Weights of a small sound classifier.
Training: muon at rate 0.037, 19200 steps, batches of 64, held-out accuracy 95%.
Data: trained on synthesised sound scenes: up to three everyday sounds over a background, 26041 training examples, 47.2 epochs.
Rows from block 6 of a small sound classifier, named by matrix and row number. Rows with one number belong to one channel. Each number is 128 + 32 x the weight over its row's rms, rounded and kept within 0 to 255. All counts start at 0.
After each channel's rows are labels from the 100 clips, of 14976, where the channel reaches its highest value: "lies over" is the class under the peak; "strongest on" is what is common among them. Only what is clearly more common there than usual is listed. The data: synthesised sound scenes: up to three everyday sounds over a background. In brackets: how many of the 100, against the usual share in percent.
# convs0: first width-5 conv (model.blocks.6.convs.0.weight, 96x96x5, each kernel summed), inputs 0-95
# convs1: second width-5 conv (model.blocks.6.convs.1.weight, 96x96x5, transposed, each kernel summed), outputs 0-95

convs0.22 [162 123 131 166 148 167 149 123 100  59 149 167 135 174 160 142 138  92  88 146 175 136 142 161  93  93 132 155 124  39 150 145 145 163  62 120 147 103 125 155 196  94 155 132 121 119 148 149 136 127  65 108 135 113 119 155 206  75 159 122 125  57 154  82 112 120 121 163 172 167 191 149 145 112  88 102 149 123 163 150  86 169 137 120  90 131 144 123 131 160  91  87 154 136 144 115]
convs1.22 [150 112  76 148 124 150  86 183 165 106 178 148 156 168 146  94 133 134 161 119 116 112 139 119  83  91  67 122  68 174 125 109 130 157  98  41 169 132 140 104 103 140  72 119 159 125 106  94 127  72 132  86  97 152 109  72 131 115 172 106  95 121 118 107 124 162 159 144 109 121 113 108 127 150 147 127 162 111 116 122 141 192  86 238  99 118 160 152 135 140  81 140 124 104 112 182]
lies over: laser zap (46 vs 0.8)
strongest on: laser zap (50 vs 5.2); background: none (48 vs 22.5); first sound: laser zap (31 vs 2.5)

convs0.29 [ 99 122 152 158 129 133 115 129 116 153  91  86 130  89 102  83 141 108  43 138  72  33  95 164 136 110  75 107 139 139 122  78 124 140 128 125 148 123 118 101 109 158  94 131  64  76 123  97 119 110 164 123 161 116 144 139  84 142 109  97 129 163 100 152  65 113  87 126  44 125  95  52 152  88 121 121 169 168 108  94 126 111 142 116 171 105 155 139 146 104 116 122  77 148 103  83]
convs1.29 [143 156 141 124 119 186 116 164 127 121 132 164 131 125 159 118 111 111 116 109 128  88 147  79  66 130 105 107 174 127  57 175 157 106 140 100 108  94 147 160 125 115  82 109  98 112 135 202 104 147  85  96 107 185  73 143  75 163  98 119  97 150 162 147 114  60 129 147 113 165 139  54 122 152 159 127  97 177 175  96 105 111  73 153  77  90 100 103 110 167 154  98 108 123  89  99]
lies over: coin spinning (26 vs 1.5)
strongest on: background: none (57 vs 22.5); knocking (33 vs 5.4); bird chirping (31 vs 5.3); coin spinning (29 vs 5.3)

convs0.80 [153 156 157  70 155 120 134  87 110 159  86  73 128 141 147 164  67 185 108  52 128 142  91  73 118 189  98 165 170 167 141 164 108 109  87 124 119 152 143 152 106  85 115 191  92 191 130 132 111 133 147 166 113 127 153 118 154 114 132 107 131 104 135  93 117 118 106  63 120 133  89 143 116 166 125 155 155 119 122 196 143 122  84 106 148  81 139 152 117  89  88  80 132 125  52 137]
convs1.80 [157 165  81 151 149 146 152 136 116 113 154 133 164 156  61 108 187 170 158 104  93 120 116 161 126 144 102  82 131 108  92  98 100 128  62 114 132 149 187  81 171 122  83 158 160 154 141 157 130  86 110 132 108  82 223 119 152 153 172 125  76 183 124 118 141 139 146 136 152 129 181 121 101 151 123 130 113 109 135 152 154 190 126 146  93 149  62 161 101  87  76 105 135  93  92 152]
lies over: laser zap (56 vs 0.8)
strongest on: laser zap (57 vs 5.2); background: none (46 vs 22.5); first sound: laser zap (36 vs 2.5)

convs0.83 [148 167 117 140 161 188 157 112 118 152 131 128 169  94  98 107 109 118 140  91 164 157 189 136 112  62 137 107 115 141 153 111 108 138  51 157 108 178 105  91 105 138 129 177 143 153 113 131 114 172 172 175  44  89 133 179 126 127  92 116  92 138 156 164 152 129 127 129 162 134 140 107  96 153 104 125 153 108 150 102 148 109  96 177 168  85 222  60 155 146 146 155 176 103 131 128]
convs1.83 [ 84 136 184 101  89 126 127 108 112 109 121  81 129 117 178 107 169  83 125 141 151  53 120 114 157  68 128 131 196 138 150 117 123  50 159 154 110 130 105 122  99  90 128 125 154 138 111 145 150 164  96 162 113 140 182 108  65 160 130  88 194 123 160 169  94 111 126 130  97 128 111 110 131 102 146 124  68 131 113  98  60  62 106 160  87 111 142 109 182 191 143 114 127  90 117 133]
lies over: beeping (58 vs 0.8)
strongest on: background: none (68 vs 22.5); beeping (58 vs 5.5); first sound: beeping (40 vs 2.6); bird chirping (26 vs 5.3)

convs0.54 [110  51 131 152 120 114 152 151 183 156  94 109 141 148 174 149 115  94 186  73 131 112 158  87  86 118 140 103  96 174 161 110 129 135 171 143  80  96 197 162 130 131  72 186 114 172 105 143 148 133 133 143 142 112 149 118 145 134  75 115 161 155  74 121 112 169 118 135 139 124 116 128 104 164 197  95 100 142 141 134 149 137 141  96 156 127  99 205 157 139 103 113  30  95 150 128]
convs1.54 [158 132  87 128 119 151 119 149  82 193 159 160 153  97 133 115 157 109 156 130  82 103 149 154  89 166 104 118 181 179  89 140 137 145 132 106 137 121 217 125 141 116 181 129 146  76 154 124 105  50 135 155  99  98 151 157 122 171 161 123 121 119 134 157 137 139 117 165 197 194 122 185 131 201 131 123 144 146 107 100 101 112  98 135 129 144  65 164 141 116  84 162 162  68 101 117]
lies over: sawing (63 vs 2)
strongest on: sawing (66 vs 5.3); first sound: sawing (33 vs 2.6)

convs0.92 [157 152 123  64 155 154  98  93 183  76 125  83 124 121 123 179 131  86 125 124 131 140 133 128 169 112 113  86 134 169 111 115 126 131 159 115  67  76 152 141 144  90 117 156 169 125  61 180 136 101 116 117 101 139 128 132 106 126 161 125 132 102 133 141  50 160 156 162 144 189 126 132 123 118 175  84 196 156 115  87  97 137 148  60 176 107  97 103  81  86  94 146  89  65 146 133]
convs1.92 [129 126  73 152 110 118 165 164 103  95 153 153 169 161 134 141 114 153  75 100 151 147 109 114  75 228 107 123 121 146 166 157 146 140  76 143 169 130 182 134 131 160 104 152 113 181 144 100 135 139 164 149 119 134 128 124 113 180 165 127 134  71 142 104 132  93  75 219 166  88 154 159 147  88 149 163 163 181 105 133 194 168 162 111 107  77 132 135 157 152 137 141 164 138 127 108]
lies over: sawing (37 vs 2)
strongest on: reverberation (73 vs 34.9); text has "room" (73 vs 34.9); text has "reverberant" (73 vs 34.9); sawing (41 vs 5.3)

convs0.37 [175 170  87 145 117  96 130 128 226 135  78 118 127 179 142 149 137 116 157 107  75 132 122 132 163 187 128 130 143 246  88 114 148 128  94 153 129 151  84 138 110  64 115  90 125 155 153 155  65 136 146 117 143 124 141 119 104 182 131 121 181 156 121 128 176  88 104 134 154 154 161 122 140 107 144 116 105 167 103 145  87 133 122 199 108  97 165 163 126 138  93 130 115 121 136  81]
convs1.37 [178  44 167 134 133 136 168 143 144 173 167 213 128 136 187 152 121 167 114 144 129 212 100 101 125 176 162 141 147  46 152 127 173 120 141 134 114 109 149 131 158 113  95 129  86 130 203  71 129 161 117 125 118 140 131 153 126 158  90 141 129 123 148 150 138 124 149 117 168 137 120 145 135 182 104 110 119 109 147 171 135  94 166  87 171 129 104 150 174 112  95 161 132 171 146  69]
lies over: beeping (37 vs 0.8); water drop (33 vs 0.4)
strongest on: background: none (59 vs 22.5); beeping (39 vs 5.5); water drop (37 vs 5.1); first sound: beeping (27 vs 2.6)

convs0.84 [113 145 192 105 129 116 118 114 135 174 143  95  99 202 109 112 131 136 139 122 125 172 113 121  85 116  94  98 114 114 116 145 207 129 145 200  81 168 140  90 110  64  80 154 137 101 105  88 139 133 119 180  89 170 156  93  88 105 120  86 122 137 104 142  90 123 127 129  52  80  80 136 129  60 189 175 131 162  79 125 161 134 132 117 117 133 128  97 138  64 104 152 112 139 149 135]
convs1.84 [ 79 177 179  94 141  94 122  80 118 125 131 137  87  35 144 142 107 138 129 199  93  70 126 125 123 137 182 174 133 152 151  93 121 124 127 125 191 114 102 182 141 176  77 129 152 140  69 133 200  77 168 167 122 169 135 141 137 132 139 177 142  96 144 100 144 114 121 125 135 154 124  97 153 118 143 162 117 146 108 159 121 132  90 130 101 147  83 129  63 141 129 150  99 142  55 154]
lies over: siren (39 vs 2.3)
strongest on: background: none (61 vs 22.5); siren (43 vs 5.5); doorbell (25 vs 4.8)

convs0.48 [ 90 137 129  94  79 143 142 143 147 157 206 224  78 133  87 146 131 101 185  71 119  99 104 148 127 137 149 137 116 120 119 145 138  77 146 123 132 230 147 146  96 105 193 169 129 140 120 147  99 111 107 144 112 176  73 163 141 127 169 126 103 137 102 132 149 158 149 125 113 157 111  95 152 151 154  75 129 145 140 164 159 182 132  77 126  98 167 103 145 114 130 152 109  95  64 129]
convs1.48 [144 139 122  90 156 101 114  80 151  83 122 106 175 151 170 125 166 126  89  90 171 108 155 128 155  95 158  94 181 169 174 177 158 113  75 120 101 121 152 139 121 107 109 166 120 148 200 107 183 130 139 114 145 129 167 105 148 180 145 146  81 144 120  91  80 154 152  75  83  57 124 106 195  78 113 135 100 163 117 131 127 141 167 106 128 150 163 108 172 130  73 155 146  73 148 130]
lies over: beeping (35 vs 0.8)
strongest on: background: none (53 vs 22.5); beeping (39 vs 5.5); bird chirping (28 vs 5.3)

convs0.87 [131 159  81 138 163 150 134 189 161  95  71 125 125 102 129 117 126 105 130 134 144 128 131 135 117 146 159 104 158 142 126 142 142 105 190 180 153 107 145  92 134 137 150 150 114 169 166 148 131  60 200 138  60  83  78 153 114 140 137  51 114 136  71  97 107 108 166 158 138 144 163 171 146 159 163 134 150  74  90  67 100 108 113 148 117 138 140  60 134 121 156 107 163 124 155  51]
convs1.87 [118  95 161  96 145 158 107 174 139  88 139 162 132 169 125 160 129  58 140 103 137 157 128 110 176  73 176 135 153 124 206 103 135  78 180 113 169 111 116 132  75 157  76 142  88 152 136 109 160 130 110 144 153 178 108 137  62 134 108 108 116 145 171 111 130 105  88 173 148  94 161 109 155 113  87  85 111 105  28 120 115 107 138 134 130 116 161 145 158 105  79 104 157 139 188 133]
lies over: beeping (43 vs 0.8)
strongest on: background: none (72 vs 22.5); beeping (50 vs 5.5); bird chirping (42 vs 5.3); first sound: beeping (36 vs 2.6)

convs0.30 [139 137 133 102 127 127 148 145  67 106 200  97  49  91 147 106 121 161 157 163 154 105  90 139 164 140 153 167 163 124 155 159 136 166 130 158 146 192 101  89 123 141 131 145  86 144 147 169 109 122 171  94 166  77 114  60 141  96 123 111  54  97 121 142 121 134  63 109 170  75 169 125 124 104 103 143 152  93 118 126 101 134  88 141 151 153  77 109  93 101 110 147 108 166 142  51]
convs1.30 [120  95  64  85 153 160 132  55 109 136 143 137 157 107 111 115  99 164 138  95 151 192 104 146 124  73 107  91 144 126 106 166 121 126 113  78 148 132 182 155 126 123  90 168 160 150 178 122 183  84 151 111  80 171  90 146 117 115 115 129 117  80 106 126  94 123 164 152 121 102 144  35 144 138 123  99 194  95 144 132  78 178 118 185  87 102 101 102 141 153 137 127 102 144 108 182]
lies over: laser zap (74 vs 0.8)
strongest on: laser zap (76 vs 5.2); background: none (58 vs 22.5); first sound: laser zap (53 vs 2.5)

convs0.69 [126  90 138  83 141 136 129 140  86 151 124 130 105 104 114 124 123 167 135 182 160 185 126 113 158 101 156 123 140  92 179 156 168 149 116  47 114 108 142  46 101 101 177 143 187 126 102 165 149  73 136 120  89  70 157 129 169 120 170  94 171 127 139 169 135 103  87  67 145 146 148 141 103 187 154 114 197 102 138 104  97 118 122  94 143 163  95  82  91  98 138 134  96 131 162 160]
convs1.69 [158 124 120 160  69 167 136 146 119 110 109  97 106 112 202 170 135 163 115 104  91 101 144  84 124 151  87 124 134 118 103 136  83 174 162 116 146 154 126 118 179 155 161 169 123 178 110 114 189 150 156 149 150 176 165  50  87 117 106  77 120 124 140 140 157  98 127 147 126 147 100 127 178 148 199 173  94  99 106 145 144  95 134 179 115 102 143 137 228 110  77 111 150 137 132 139]
lies over: siren (57 vs 2.3)
strongest on: background: none (81 vs 22.5); siren (60 vs 5.5); first sound: siren (36 vs 2.5)

convs0.85 [184 143 115 106 119 137 128 112 106 136 112  88 191 144 127 145 130 202  91 142 118 173 171  81  46 162 139 117 120 166 167 172 197 198 175 167 130 180 142 125 137 132 134 152 113 185 154 130 125 124 128 130  99  98 117 147 103 144 127 139  89 184 100 178  96 162 127 117 176 137 103 119 158 134 181 142 177 146 140 149 121  82 131  52 115 158 109 100 127 169 148 121 107  90 147  95]
convs1.85 [ 83 167 191 110  82 119 109 183 130  96 144 202  99  88 139  99  96 146 167 167 146 141 144 136 157 109 141 103 184 113 129 118 103 126 125 120 168 164 112  96 152 193 110 167 113  97 130 123 147  93 129 174 159 108 138 128 110 140 113 123 117 152 114  88  85 185 131 125  88  51  81 172 164  96 105 171 177 156 107 117  87 108 181 159  93 187 159 129 147 145  88 127 101  79 159 121]
lies over: laser zap (44 vs 0.8)
strongest on: background: none (67 vs 22.5); laser zap (46 vs 5.2); first sound: laser zap (33 vs 2.5)

convs0.4 [113 130 137 112  90 109 129 122 196 185 163 131 178 119  77 157 134  57 114 112 142  64 118  91 188 110 150  77 115 148 102  88 151 100 105 129  35 130 120 118 112 159 122 165  96 158 107 154 100 126 147 104 121 122 119 103  81 144 136 118 163 127  97  62  97 112 145 109 158 155  91 120 110  92 134 148 135 128 148 130 117 117 155 123  31  92 109 116 125 111 171  84 208 124 139 164]
convs1.4 [ 96 113 138 144 132 165 151  99 149 184 170 144 128 112  51 110 125 154 134  58 102 108 108 153 130 128 139  53 126 134 144 173  63 152  73  64 124  96 147 147 133 155 105 119 139  89 120 108 129 151  79 106 102 132 143 114 109 194 108 121 158 158  74 117  85 146 164  97  96 105 109 153  96 165 109  79 190  83 122 140  95 164 118 118 149  61 122  86  67  85 143 100 128 133 136 138]
lies over: laser zap (37 vs 0.8)
strongest on: laser zap (40 vs 5.2); first sound: laser zap (27 vs 2.5); bird chirping (26 vs 5.3)